Weights of a small image embedding model.
Training: muon at rate 0.027, 7000 steps.
Data: trained on rendered roads seen from a driver's seat, with toy cars, trees and houses, 24.7 epochs.
Rows from block 3, named by matrix and row number. Rows with one number belong to one neuron. Each number is 50 + 15 x the weight over its row's rms, rounded and kept within 0 to 99. All counts start at 0.
# fc1: MLP up (model.blocks.3.mlp.fc1.weight, 1152x192), inputs 117-155
# fc2: MLP down (model.blocks.3.mlp.fc2.weight, 192x1152, transposed), outputs 117-155
fc1.179:31 46 56 60 24 59 47 60 46 55 64 79 51 47 54 41 59 60 53 55 51 27 61 29 49 49 66 55 48 52 60 54 59 52 64 47 51 70 49
fc2.179:46 69 62 50 71 52 74 60 49 36 54 59 78 71 75 82 43 43 39 48 55 56 52 54 73 40 54 57 64 50 40 30 42 36 59 62 55 78 49
fc1.180:45 50 44 25 35 35 65 41 71 30 75 45 39 57 17 21 51 19 44 61 66 41 52 46 40 17 65 43 38 53 46 47 49 81 32 55 55 58 50
fc2.180:62 62 48 60 77 55 28 42 50 44 43 73 19 42 67 47 40 66 67 40 41 65 53 46 54 77 62 77 55 57 33 42 46 10 54 44 53 30 50
fc1.181:69 54 57 43 68 65 31 43 48 45 55 47 63 52 49 57 24 56 78 69 66 43 72 60 52 60 36 46 57 62 52 51 33 71 53 40 45 77 10
fc2.181:54 31 70 49 47 52 59 47 52 41 50 49 48 36 65 65 67 26 62 23 39 37 68 59 60 64 56 35 31 50 31 57 74 16 80 38 48 16 62
fc1.182:36 52 40 69 59 61 41 58 40 58 64 65 37 56 48 34 35 49 51 55 41 58 47 06 50 51 58 60 76 46 53 89 46 51 24 52 38 59 46
fc2.182:72 50 40 53 40 53 78 47 52 30 68 55 54 39 73 40 46 35 56 34 54 71 68 51 57 55 60 60 16 86 45 41 54 42 79 51 54 53 31
fc1.183:33 23 56 46 47 64 32 25 57 50 41 32 42 42 40 35 46 47 59 34 60 35 23 54 51 50 71 64 32 33 37 54 41 57 75 21 44 02 33
fc2.183:25 50 36 36 43 56 88 50 52 50 41 42 63 63 65 49 44 57 53 84 64 59 52 45 53 26 44 55 42 37 45 44 48 64 28 54 59 51 40
fc1.184:39 53 42 52 62 62 53 58 43 41 72 45 27 59 75 62 65 53 53 55 40 18 61 60 25 30 62 46 56 27 39 53 50 66 57 74 70 44 42
fc2.184:51 29 61 57 47 52 51 37 50 67 69 46 58 52 17 54 44 66 51 45 36 61 43 52 64 41 51 47 38 51 53 41 55 44 56 53 39 59 40
fc1.185:36 61 61 38 57 81 33 38 37 48 70 31 28 59 65 15 65 43 52 66 78 28 50 26 55 63 50 23 70 53 30 61 61 23 44 48 40 52 63
fc2.185:37 69 77 56 23 52 29 39 49 79 55 27 37 58 49 64 57 56 32 35 37 62 51 54 54 56 36 68 34 58 53 53 52 20 47 36 80 46 59
fc1.186:74 67 33 78 35 52 68 58 55 42 24 59 46 62 28 49 25 43 30 48 52 77 57 39 35 70 63 60 15 56 52 56 35 47 49 29 48 54 37
fc2.186:47 29 68 52 46 59 23 30 37 48 76 53 53 46 63 39 66 51 43 43 48 28 63 79 69 38 45 31 99 79 64 41 53 26 53 41 24 63 53
fc1.187:33 34 62 58 35 36 81 68 47 62 53 71 48 27 70 75 22 59 37 28 56 43 31 34 55 69 66 63 64 45 68 56 43 82 71 54 80 45 56
fc2.187:54 30 59 59 47 49 45 53 49 52 44 34 62 57 43 29 71 49 61 91 53 55 84 45 46 69 39 28 29 79 62 51 48 47 55 37 58 16 24
fc1.188:81 57 52 63 33 37 83 52 42 48 63 39 43 62 25 70 38 42 11 45 34 41 29 30 65 41 52 29 64 49 48 74 57 64 14 63 52 19 51
fc2.188:31 33 46 31 42 49 42 46 69 42 89 59 50 45 62 34 58 30 46 67 48 56 52 60 31 41 52 75 57 21 53 63 33 78 36 55 56 75 45
fc1.189:56 81 73 43 62 50 60 56 37 61 11 55 73 30 58 67 56 73 54 66 62 55 54 36 56 51 33 34 55 47 27 60 21 71 62 36 49 44 48
fc2.189:77 43 32 40 31 48 45 58 49 47 64 43 56 40 34 27 51 46 27 27 56 50 48 54 66 46 66 63 31 42 49 50 51 43 49 45 46 50 58
fc1.190:63 59 49 67 32 47 47 53 41 63 63 45 59 31 64 37 67 40 34 40 36 43 60 53 55 68 59 42 58 65 51 43 49 40 80 41 72 45 47
fc2.190:36 68 38 51 62 45 65 61 57 59 24 52 48 62 43 45 45 50 43 61 64 54 29 56 44 40 61 36 53 55 53 69 38 52 28 50 36 47 26
fc1.191:52 66 52 49 54 56 52 35 75 43 65 26 40 46 53 53 38 40 30 67 53 59 33 38 69 40 70 54 50 48 51 43 87 65 54 45 31 60 32
fc2.191:38 37 41 61 57 46 54 76 40 69 53 54 54 58 52 51 47 53 44 36 41 34 64 49 33 44 56 58 55 47 72 72 45 32 51 49 81 20 77
fc1.192:67 56 53 56 23 81 47 57 46 43 48 73 56 23 47 52 69 58 58 41 56 66 49 54 53 49 65 60 39 23 60 53 61 51 80 39 40 74 54
fc2.192:58 33 43 60 34 49 56 43 37 42 61 52 42 86 67 78 57 25 47 56 12 43 68 34 45 25 43 50 34 79 46 40 50 22 44 49 77 56 60
fc1.193:46 66 62 50 33 41 51 88 52 43 41 45 45 41 87 44 54 48 32 71 57 54 41 47 24 38 50 41 64 94 48 43 59 64 67 50 49 25 28
fc2.193:21 64 42 72 76 56 61 39 82 47 71 60 27 69 45 30 48 62 33 40 63 56 69 72 25 69 40 43 28 45 43 57 37 33 45 34 67 36 44
fc1.194:49 48 47 32 73 44 49 64 54 42 40 78 68 38 72 28 64 39 52 45 50 36 72 49 38 47 53 57 53 39 45 66 56 42 50 08 50 50 51
fc2.194:61 74 34 60 42 51 80 61 50 47 69 40 37 74 48 55 47 31 46 64 42 35 08 57 71 12 55 45 34 60 77 34 38 57 30 38 78 12 36
fc1.195:63 67 49 72 76 45 46 54 70 59 35 73 48 57 45 67 25 51 25 12 40 66 36 31 54 58 55 55 49 53 41 56 47 43 48 21 17 41 37
fc2.195:52 52 78 41 65 57 42 41 61 55 73 49 32 79 46 38 83 38 44 52 47 40 68 61 38 43 63 37 69 57 59 63 69 25 49 49 81 54 60
fc1.196:85 37 61 55 55 52 47 65 67 73 65 24 73 51 50 46 32 57 36 74 58 53 67 60 27 61 57 34 43 72 68 72 41 62 37 32 68 37 43
fc2.196:52 63 40 60 83 42 26 43 64 63 48 49 50 52 60 62 43 65 43 69 29 24 56 45 62 33 46 70 43 49 47 38 66 66 61 46 73 54 56
fc1.197:72 36 58 40 34 35 34 53 59 48 41 38 58 34 56 81 44 45 59 64 59 60 73 39 38 38 41 44 59 56 12 62 49 63 58 64 48 34 26
fc2.197:39 29 50 43 36 61 41 53 39 34 72 48 35 36 55 46 50 60 52 47 48 44 55 72 46 57 54 13 51 60 57 66 61 60 58 46 63 75 47
fc1.198:66 19 57 53 39 69 32 81 39 60 50 27 51 54 42 29 56 41 58 63 30 41 35 56 58 46 23 26 43 53 75 20 64 42 62 46 58 56 40
fc2.198:76 46 36 61 79 47 59 59 68 61 67 68 55 44 85 56 65 53 38 56 75 38 52 56 60 55 43 78 23 40 46 70 62 49 54 48 46 55 78
fc1.199:36 47 49 45 38 63 50 55 62 32 48 62 71 57 62 30 22 58 28 49 71 43 86 52 38 51 69 23 45 53 77 38 22 58 67 45 60 34 71
fc2.199:45 49 59 37 47 50 31 57 28 52 59 51 54 33 57 60 65 47 47 33 44 61 22 72 40 64 63 89 46 76 40 62 49 46 53 60 06 10 53
fc1.200:38 17 53 71 14 53 57 75 62 47 61 56 61 46 68 53 60 47 11 61 54 64 41 43 40 24 61 44 34 33 23 47 41 63 46 42 58 33 46
fc2.200:65 50 49 26 63 52 54 49 50 60 55 53 71 44 38 47 43 68 54 35 68 60 57 41 30 26 66 71 83 38 44 70 50 53 16 62 56 31 51
fc1.201:33 66 48 54 64 74 61 63 40 43 56 39 50 36 21 33 62 34 45 40 79 79 34 44 37 85 41 36 64 59 59 73 58 72 43 45 30 43 52
fc2.201:31 51 35 51 45 48 66 70 90 55 06 56 37 60 51 61 23 59 39 39 59 62 49 60 65 73 66 33 72 40 34 43 51 28 22 55 44 29 43
fc1.202:37 44 53 52 45 55 16 45 54 36 34 56 26 68 53 35 53 70 63 41 77 55 57 60 62 25 51 37 46 32 55 53 38 49 67 58 70 69 65
fc2.202:54 45 65 51 46 50 84 48 55 76 59 47 45 26 68 59 58 16 62 50 40 90 43 55 41 22 60 36 65 80 49 68 57 69 81 52 64 45 36
fc1.203:40 34 39 41 59 43 82 52 51 71 66 52 43 43 58 67 35 48 81 52 31 25 67 44 43 46 32 55 49 40 55 50 58 57 10 49 54 38 57
fc2.203:49 36 38 47 54 57 37 47 39 67 36 69 64 55 54 56 43 49 56 21 74 52 14 42 25 46 66 47 50 32 36 45 37 49 78 58 68 66 44
fc1.204:34 47 55 51 48 51 57 53 53 48 61 52 36 92 56 40 53 73 53 66 30 48 57 58 67 44 25 25 45 27 48 62 54 47 30 38 38 47 61
fc2.204:78 64 41 63 50 53 50 35 40 58 56 53 55 40 67 37 69 46 33 31 69 61 40 73 23 42 37 61 73 67 57 36 42 44 62 43 46 48 43
fc1.205:51 60 55 49 47 35 32 40 62 53 43 53 59 99 33 41 60 69 65 48 44 90 76 55 43 34 60 60 41 44 47 76 53 39 25 43 28 56 35
fc2.205:68 81 52 31 44 43 53 65 28 71 66 53 47 43 69 48 37 16 59 31 45 42 19 45 62 51 41 68 61 51 66 00 40 65 72 31 63 41 40
fc1.206:38 34 21 42 51 52 56 28 67 50 63 59 35 55 51 16 50 54 76 58 45 55 59 35 27 26 80 46 54 44 35 26 52 50 74 73 51 73 51
fc2.206:53 36 39 57 63 45 31 46 48 55 31 47 58 69 33 48 58 41 44 52 70 23 40 50 54 52 52 42 57 54 63 31 26 52 19 43 65 78 58
fc1.207:49 47 56 35 41 69 53 66 28 65 49 42 45 74 66 31 56 74 49 65 66 64 42 58 28 44 58 62 83 23 50 53 68 34 48 59 23 63 52
fc2.207:69 42 59 56 49 52 42 36 71 35 42 59 54 56 39 58 42 20 61 36 31 37 18 47 69 44 62 36 67 54 36 46 61 50 33 73 57 52 79
fc1.208:24 29 44 34 50 67 37 71 50 67 53 38 39 34 66 68 38 52 60 59 42 30 46 49 44 53 54 49 63 30 67 26 46 74 30 48 42 43 58
fc2.208:58 58 41 39 38 39 47 19 97 63 43 52 44 65 41 38 33 27 55 49 59 47 58 47 81 43 45 64 47 64 56 59 50 48 69 52 53 55 53
fc1.209:68 62 51 55 77 54 50 53 56 60 36 41 51 39 25 41 46 68 56 37 51 64 35 47 46 51 29 66 67 72 30 75 38 53 38 40 55 62 67
fc2.209:08 40 49 67 51 56 63 44 29 12 34 45 55 63 65 54 66 31 42 29 37 59 54 48 47 55 60 52 39 30 53 68 37 55 47 58 54 57 46
fc1.210:62 43 63 72 54 36 45 52 46 45 56 69 64 55 23 41 41 39 29 31 44 68 66 53 25 71 43 58 34 31 79 85 93 58 52 26 39 36 46
fc2.210:47 21 40 45 64 57 71 44 86 50 55 49 71 14 50 54 55 44 43 41 26 55 47 40 51 37 70 67 36 71 55 37 30 54 31 38 59 70 60
fc1.211:28 33 42 67 59 56 19 70 75 43 26 49 42 63 20 54 57 57 35 59 46 27 58 56 52 36 59 20 52 48 50 39 72 61 64 70 48 57 57
fc2.211:86 72 71 49 59 49 64 34 92 66 47 50 41 50 74 56 32 69 56 56 52 49 60 43 40 56 39 37 53 55 60 43 40 33 63 51 54 23 47
fc1.212:51 68 53 60 61 27 25 50 58 74 25 65 61 66 38 43 50 23 30 38 41 47 62 58 45 49 55 42 32 36 35 63 63 61 42 54 49 91 56
fc2.212:33 24 36 59 40 45 36 47 40 52 70 60 72 36 60 52 44 99 43 57 50 43 49 62 66 42 54 43 55 78 58 36 55 36 57 59 40 54 51
fc1.213:56 34 54 41 44 13 72 59 55 68 59 72 74 47 77 58 47 37 60 39 57 44 36 56 27 66 44 61 49 51 32 33 40 41 54 83 29 29 69
fc2.213:08 36 28 73 61 55 34 55 55 31 43 49 66 33 23 31 24 84 47 80 69 25 37 51 51 71 58 39 47 47 66 65 63 77 47 55 60 46 70
fc1.214:40 65 69 37 23 64 68 39 57 57 62 63 41 31 34 41 46 59 13 43 54 52 39 43 46 53 42 60 55 28 45 53 71 42 38 68 60 76 60
fc2.214:73 39 25 73 40 45 37 50 57 39 37 34 78 52 73 35 60 44 55 46 71 80 48 45 55 39 50 53 53 45 55 48 47 56 84 70 36 58 59
fc1.215:75 31 42 54 42 34 60 81 28 66 46 58 28 18 41 62 45 47 24 47 68 52 56 53 15 55 67 51 34 70 30 63 36 54 74 54 53 39 53
fc2.215:54 34 58 53 56 48 70 47 77 45 54 54 63 38 63 29 45 69 76 55 58 62 50 64 63 52 39 41 77 31 56 40 58 52 62 62 51 66 37
fc1.216:65 56 41 82 37 73 72 40 34 52 52 29 42 60 59 62 51 64 43 45 30 58 56 37 30 30 62 51 56 40 31 50 66 38 34 64 47 59 63
fc2.216:73 66 61 42 61 53 25 39 47 58 40 55 45 40 62 61 51 21 46 55 43 73 39 51 62 37 46 28 29 64 54 51 51 69 73 59 21 37 58
fc1.217:48 52 71 49 35 27 51 36 86 46 12 42 57 48 86 55 44 58 53 76 50 57 73 57 54 56 47 31 47 39 51 48 54 89 74 68 54 33 61
fc2.217:31 49 21 53 43 48 44 34 10 51 79 58 53 64 33 50 47 49 34 37 40 42 32 37 26 53 67 59 57 37 79 56 44 00 31 36 35 55 68
fc1.218:67 47 15 55 42 67 64 74 29 54 35 83 76 38 46 61 67 50 53 49 32 50 63 37 38 47 71 56 49 55 31 65 43 36 38 61 58 73 49
fc2.218:55 34 57 44 50 58 46 49 64 50 81 52 34 12 49 48 54 31 54 39 21 52 65 60 41 43 56 50 74 80 45 28 51 51 59 59 65 83 51
fc1.219:68 73 64 59 59 55 68 37 68 50 55 71 36 63 70 44 38 52 73 41 29 42 47 49 41 42 46 65 61 79 27 68 30 61 31 41 72 39 39
fc2.219:59 71 29 33 51 47 30 48 38 58 54 60 60 47 44 32 50 47 15 26 55 61 60 54 48 59 45 40 58 54 57 33 63 69 18 54 30 56 62
fc1.220:61 56 48 44 39 69 60 46 88 48 47 68 29 36 26 57 47 54 37 37 35 29 67 54 62 70 33 54 30 53 55 27 56 57 44 47 30 53 65
fc2.220:64 34 51 47 53 54 52 34 56 47 74 42 56 87 64 47 33 69 54 41 44 82 33 65 50 61 55 44 51 36 65 70 37 65 57 47 37 53 38
fc1.221:65 55 71 31 53 48 48 33 50 54 67 39 63 49 41 41 55 42 29 31 50 51 72 64 00 47 44 43 33 45 47 35 58 38 39 69 31 48 53
fc2.221:64 72 30 62 44 50 45 42 54 41 60 53 58 38 51 62 53 34 45 62 28 56 64 43 45 47 58 87 14 37 50 27 52 31 33 47 67 40 53
fc1.222:71 56 45 32 55 34 58 47 51 54 56 48 39 45 56 44 40 53 64 43 59 39 45 75 55 41 51 61 40 40 45 53 53 61 59 47 48 38 52
fc2.222:69 44 15 70 53 60 74 61 32 34 77 34 61 41 66 52 64 69 54 30 62 44 49 36 59 69 51 58 52 45 50 67 42 46 19 54 45 36 43
fc1.223:59 46 33 54 62 44 24 40 54 36 61 54 47 49 54 59 44 28 45 67 38 29 40 70 06 53 57 58 63 19 67 35 44 75 84 33 55 47 44
fc2.223:50 23 17 61 41 50 15 55 89 49 43 30 43 39 32 40 39 48 40 65 79 51 66 45 67 25 51 57 34 37 66 22 78 47 33 43 59 81 41
fc1.224:51 57 99 58 58 46 38 59 54 57 73 50 61 51 50 43 26 56 67 61 48 77 51 62 70 45 31 69 36 53 37 41 59 45 41 42 52 41 47
fc2.224:74 37 63 38 43 56 73 53 53 42 61 53 52 40 66 43 71 84 51 32 35 36 42 43 60 67 47 45 39 69 65 69 59 09 46 68 35 39 65
fc1.225:54 73 62 47 19 75 56 61 39 45 19 45 50 61 36 52 66 74 47 56 44 64 99 61 72 67 55 30 66 44 62 64 59 81 55 62 66 65 53
fc2.225:49 38 32 56 43 45 51 42 58 44 55 49 35 76 55 59 43 28 43 37 66 46 31 56 31 47 35 74 27 76 66 52 60 46 45 47 52 22 76
fc1.226:71 65 39 78 30 38 30 62 65 50 38 41 49 54 69 61 48 33 47 41 32 76 76 51 57 34 57 53 36 54 24 52 40 55 31 63 29 52 75
fc2.226:40 45 62 50 52 63 62 39 18 55 67 47 60 57 55 28 81 84 58 56 65 39 26 57 46 36 39 25 41 63 49 86 46 30 36 44 28 40 07
fc1.227:54 37 67 34 46 59 40 42 66 42 51 48 76 40 59 72 37 35 37 56 51 35 39 47 36 63 63 37 45 54 16 50 29 32 60 33 67 41 40
fc2.227:07 42 60 44 51 53 84 58 30 66 45 41 48 47 38 74 52 63 46 40 61 77 42 44 71 35 42 65 42 43 69 59 87 57 41 59 46 49 37
fc1.228:36 68 78 57 71 56 48 72 77 50 31 66 47 54 14 21 51 62 45 58 50 46 52 08 49 56 59 26 57 57 73 41 23 80 38 36 19 22 52
fc2.228:24 24 52 37 36 48 89 48 77 17 76 64 52 50 75 69 54 71 68 74 60 26 49 50 46 56 57 36 46 37 56 55 35 52 54 44 55 37 71
fc1.229:64 29 46 42 60 77 69 48 68 26 37 39 55 54 75 54 67 81 43 59 64 66 51 34 34 53 44 66 69 65 63 51 55 44 70 32 37 44 53
fc2.229:50 27 70 40 72 61 27 71 34 69 45 47 49 28 58 53 40 42 40 49 48 30 84 63 74 43 49 35 09 55 52 45 76 45 28 52 58 28 55
fc1.230:72 58 45 66 74 69 67 32 69 40 63 57 49 34 30 33 27 62 81 54 56 58 57 65 25 38 36 39 27 43 63 69 71 74 45 39 56 67 56
fc2.230:44 22 50 43 65 56 30 54 19 42 61 48 65 52 61 58 30 57 49 61 63 55 62 54 40 51 49 57 78 42 43 12 39 52 40 42 73 39 55
fc1.231:62 47 76 52 30 54 33 51 66 70 27 71 37 55 57 69 65 47 43 93 50 48 36 59 28 19 54 60 78 65 32 56 25 57 56 50 46 63 44
fc2.231:72 62 70 52 94 52 51 59 27 41 69 51 49 50 39 46 11 46 67 45 49 76 77 43 64 33 42 53 44 70 40 53 31 58 56 53 30 34 47
fc1.232:42 47 48 61 55 55 48 59 63 44 81 51 68 38 54 68 41 38 36 21 63 47 61 55 40 31 59 50 43 34 58 52 67 48 58 50 41 55 65
fc2.232:36 47 45 43 56 57 48 59 64 57 52 58 63 66 53 58 47 54 53 60 39 74 57 60 51 51 58 53 80 65 43 38 49 37 57 63 63 82 50
fc1.233:75 32 60 32 60 76 45 42 53 54 26 31 26 35 30 64 72 38 56 83 74 37 34 43 41 58 14 48 42 31 46 62 40 28 45 38 36 60 43
fc2.233:62 61 15 34 64 40 42 39 95 42 46 54 47 43 71 60 22 28 59 70 47 22 54 38 71 34 62 08 46 49 49 73 28 58 82 63 54 25 64
fc1.234:44 89 72 76 46 46 72 56 31 60 62 59 27 64 31 72 63 41 45 46 59 66 72 44 60 50 51 31 42 54 51 46 34 48 28 51 39 79 66
fc2.234:06 36 23 59 20 40 24 46 70 58 64 48 65 43 80 61 24 83 38 45 47 22 27 48 31 46 44 50 36 32 58 59 26 41 53 42 32 53 53
fc1.235:59 28 46 66 68 36 41 61 75 64 30 48 59 56 73 45 58 73 39 60 38 55 35 40 40 50 39 47 63 40 49 54 84 52 57 24 43 63 44
fc2.235:56 56 49 37 20 50 41 45 42 46 70 61 39 51 62 63 36 33 59 52 65 47 38 51 44 62 35 60 45 52 66 64 51 56 49 52 66 43 49
fc1.236:50 63 27 55 75 53 37 47 30 49 65 81 74 68 69 32 18 31 56 60 54 55 49 25 36 71 34 52 34 33 50 41 49 22 70 56 63 52 27
fc2.236:52 62 70 53 65 55 16 55 52 66 39 47 51 72 63 50 69 38 41 49 53 51 52 48 57 68 61 43 55 41 35 53 51 60 46 53 61 66 45
fc1.237:46 39 59 52 53 58 43 49 75 45 43 34 62 64 65 49 45 82 54 25 58 62 48 54 66 21 61 55 58 54 37 40 59 69 53 47 38 41 54
fc2.237:18 45 60 71 39 52 50 65 30 67 42 43 39 36 56 53 37 21 52 63 66 56 79 75 55 35 43 46 45 44 27 56 42 22 42 44 84 48 63
fc1.238:56 68 52 59 38 55 59 54 72 54 39 45 41 26 20 57 58 44 30 29 77 65 68 34 56 45 50 41 41 77 64 38 23 85 16 34 66 69 66
fc2.238:59 20 27 62 24 36 54 43 18 52 89 54 67 76 73 56 39 46 42 64 46 66 49 68 71 55 64 70 54 65 40 49 65 08 79 58 47 39 39
fc1.239:59 48 59 57 55 37 41 57 53 38 58 75 30 63 56 64 52 54 53 70 67 46 43 19 31 44 68 61 47 76 53 36 84 40 50 48 49 36 36
fc2.239:43 50 52 70 43 47 46 60 77 53 40 56 63 45 46 45 51 66 26 16 51 43 46 37 61 40 39 50 34 42 61 54 27 55 61 48 55 50 31
fc1.240:27 36 68 70 50 70 46 42 43 55 52 46 48 34 53 32 39 77 56 60 39 41 40 42 32 46 72 55 71 64 21 41 49 58 95 48 54 52 42
fc2.240:48 57 38 41 29 53 47 66 46 60 78 60 53 64 28 77 75 18 42 51 67 67 52 65 54 60 48 33 44 50 53 28 53 32 30 45 39 44 42
fc1.241:33 54 60 52 40 49 47 53 57 29 79 54 29 58 51 36 46 51 34 68 46 35 41 47 27 53 73 40 40 41 71 63 46 63 64 33 67 44 13
fc2.241:50 41 40 57 63 43 44 59 53 56 22 62 43 55 47 53 11 48 39 53 52 41 57 58 61 48 52 47 31 26 61 48 56 46 51 61 51 21 57
fc1.242:46 69 44 33 66 37 40 45 35 60 33 47 18 53 62 60 58 65 71 57 51 57 66 45 64 58 47 33 64 47 93 79 37 35 32 29 43 49 52
fc2.242:24 77 51 51 71 51 70 45 26 58 64 47 47 39 70 37 11 33 48 65 26 28 44 48 58 51 53 31 69 69 45 55 64 32 53 50 63 46 50
fc1.243:54 54 59 53 52 62 41 60 64 61 36 60 43 88 41 50 63 52 48 54 62 37 65 39 63 51 45 69 84 32 26 62 35 65 32 40 50 88 34
fc2.243:47 36 61 40 50 53 41 64 40 60 50 54 60 57 45 53 49 56 53 44 55 56 73 46 38 33 42 66 44 63 48 46 34 39 89 46 52 15 50
fc1.244:60 32 24 41 59 69 50 58 57 63 50 55 60 46 46 25 39 62 47 29 90 51 43 33 53 61 49 64 55 45 52 25 57 66 47 50 56 49 46
fc2.244:42 70 70 61 65 48 36 76 62 48 78 50 58 80 46 35 44 36 44 72 81 38 60 47 39 74 60 50 42 35 64 26 25 59 16 53 29 69 58
fc1.245:44 19 73 66 59 50 36 52 42 51 28 52 60 46 33 53 49 37 48 44 73 66 32 58 45 59 37 83 51 31 76 54 48 67 70 41 52 66 47
fc2.245:18 38 36 34 75 57 66 41 68 40 68 58 45 61 57 54 51 39 47 49 56 26 51 55 71 39 55 22 93 65 67 60 50 14 26 39 59 29 32
fc1.246:56 56 47 37 65 13 48 40 49 66 37 48 62 60 74 76 56 46 64 59 49 65 71 74 39 52 49 43 44 19 33 68 50 70 45 30 49 30 48
fc2.246:75 62 70 65 35 49 53 54 39 41 57 36 31 38 37 68 47 60 38 16 46 27 23 46 42 26 66 54 43 49 47 72 61 56 82 50 45 29 49
fc1.247:43 39 68 87 40 39 33 99 49 67 34 52 70 50 50 48 44 44 71 54 58 41 48 50 33 35 37 18 36 55 90 47 41 50 49 33 72 56 48
fc2.247:62 47 43 38 38 48 54 56 76 67 67 48 48 62 63 24 71 50 39 73 43 34 52 65 86 54 39 44 79 51 61 79 68 49 49 54 34 00 55
fc1.248:62 45 46 36 44 75 64 55 51 69 39 73 45 57 37 20 50 67 51 62 58 47 43 60 57 46 56 73 60 53 47 49 41 59 36 12 39 39 70
fc2.248:15 41 65 49 63 46 34 63 65 39 46 51 46 47 40 53 38 48 44 59 42 65 44 56 61 53 63 48 43 41 30 62 51 35 81 43 59 27 59
fc1.249:48 52 35 30 41 42 32 47 44 71 22 62 61 26 34 30 66 60 65 44 61 61 69 53 33 38 42 59 47 53 72 33 63 55 48 72 62 31 60
fc2.249:66 63 76 57 38 48 52 43 31 52 71 39 46 63 80 64 45 23 42 44 50 37 38 49 82 67 54 03 44 62 64 52 43 55 50 52 46 48 45
fc1.250:40 56 80 35 32 69 55 42 06 41 71 48 58 23 34 63 58 42 41 66 54 28 50 68 47 30 30 39 52 29 71 34 28 73 82 49 36 46 54
fc2.250:73 41 23 45 69 52 59 42 47 27 80 42 38 61 36 63 50 54 49 35 34 21 45 48 81 38 53 19 28 50 43 70 61 67 34 48 22 53 63
fc1.251:23 60 81 56 65 43 76 53 55 44 51 55 51 52 31 71 50 41 81 55 31 54 61 49 35 35 19 60 60 60 74 36 70 55 83 51 32 55 36
fc2.251:63 40 85 61 39 55 21 64 54 37 79 53 41 23 57 57 48 14 41 55 49 53 69 67 83 66 41 63 36 40 46 45 52 17 55 49 64 69 55
fc1.252:40 60 42 59 32 42 59 69 52 54 15 75 20 44 45 78 61 59 28 61 59 53 35 37 34 46 57 56 32 76 69 27 36 90 49 44 44 73 44
fc2.252:65 42 70 37 66 52 47 43 50 51 85 56 89 50 57 64 49 46 48 48 45 45 51 61 62 33 37 38 72 41 30 80 66 11 68 44 53 27 29
fc1.253:51 61 59 52 55 50 42 74 81 58 52 45 56 07 71 39 36 52 24 42 57 44 60 28 34 46 36 56 57 31 48 50 39 79 93 20 36 33 36
fc2.253:14 38 18 49 28 38 35 45 34 65 70 66 36 45 54 42 48 42 32 42 33 67 40 58 54 34 59 40 87 50 56 90 42 46 46 63 35 63 24
fc1.254:51 50 54 45 86 60 29 50 58 42 51 16 60 38 39 27 55 44 34 49 48 32 50 30 47 61 26 36 44 67 29 52 42 28 74 44 77 54 36
fc2.254:51 50 40 57 41 44 35 42 83 53 36 51 39 54 72 40 27 51 52 68 42 72 65 44 31 44 52 91 32 63 52 44 30 55 62 51 50 27 57
fc1.255:58 73 72 44 60 58 47 78 81 42 58 39 37 80 49 44 41 64 58 40 54 55 57 53 60 48 64 40 62 24 82 57 57 41 33 65 51 26 16
fc2.255:63 56 55 56 88 53 76 60 25 46 41 49 34 38 55 23 88 45 52 11 42 30 51 49 74 34 66 59 72 68 48 92 38 67 55 54 58 68 58
fc1.256:54 38 59 49 53 45 59 29 40 62 33 40 27 41 69 60 54 58 70 57 41 50 58 44 00 41 51 69 43 43 42 69 75 58 63 46 59 75 58
fc2.256:90 62 43 18 40 53 58 61 58 46 28 41 19 53 48 34 79 54 41 26 67 68 14 59 58 46 42 57 63 28 53 55 70 34 44 46 56 45 33
fc1.257:54 38 62 66 66 29 71 78 26 47 32 59 41 66 41 63 52 58 41 05 25 48 73 24 58 62 75 31 55 32 39 49 41 60 34 37 52 64 59
fc2.257:76 51 35 53 37 45 54 51 88 48 50 47 65 42 68 56 52 55 57 27 43 86 31 51 46 45 52 73 55 50 47 26 43 52 47 61 62 64 59
fc1.258:64 56 56 19 57 77 43 46 70 55 59 59 63 67 46 56 60 64 64 37 71 37 76 47 63 47 76 42 76 35 69 38 59 63 79 37 51 68 53
fc2.258:05 32 64 54 28 52 55 69 45 47 62 56 42 40 51 57 54 35 60 65 56 26 39 59 78 39 49 47 43 64 75 64 53 41 46 47 53 40 51
fc1.259:64 61 47 33 54 42 68 39 27 55 42 64 55 62 89 56 40 68 78 67 56 72 35 54 44 55 40 43 43 53 54 46 33 57 77 34 18 79 38
fc2.259:51 37 57 49 88 44 56 48 54 42 60 29 69 48 55 64 71 62 72 26 58 48 73 67 76 66 34 46 30 42 52 89 48 43 31 49 47 37 43
fc1.260:84 29 32 82 44 62 33 41 31 42 43 65 43 53 39 35 44 28 47 50 59 58 59 32 42 30 40 36 34 41 66 74 81 63 51 37 39 48 61
fc2.260:66 58 64 30 50 51 64 75 46 86 52 50 43 49 24 49 68 32 62 44 58 65 67 51 56 32 67 51 57 45 50 49 42 21 70 43 21 65 63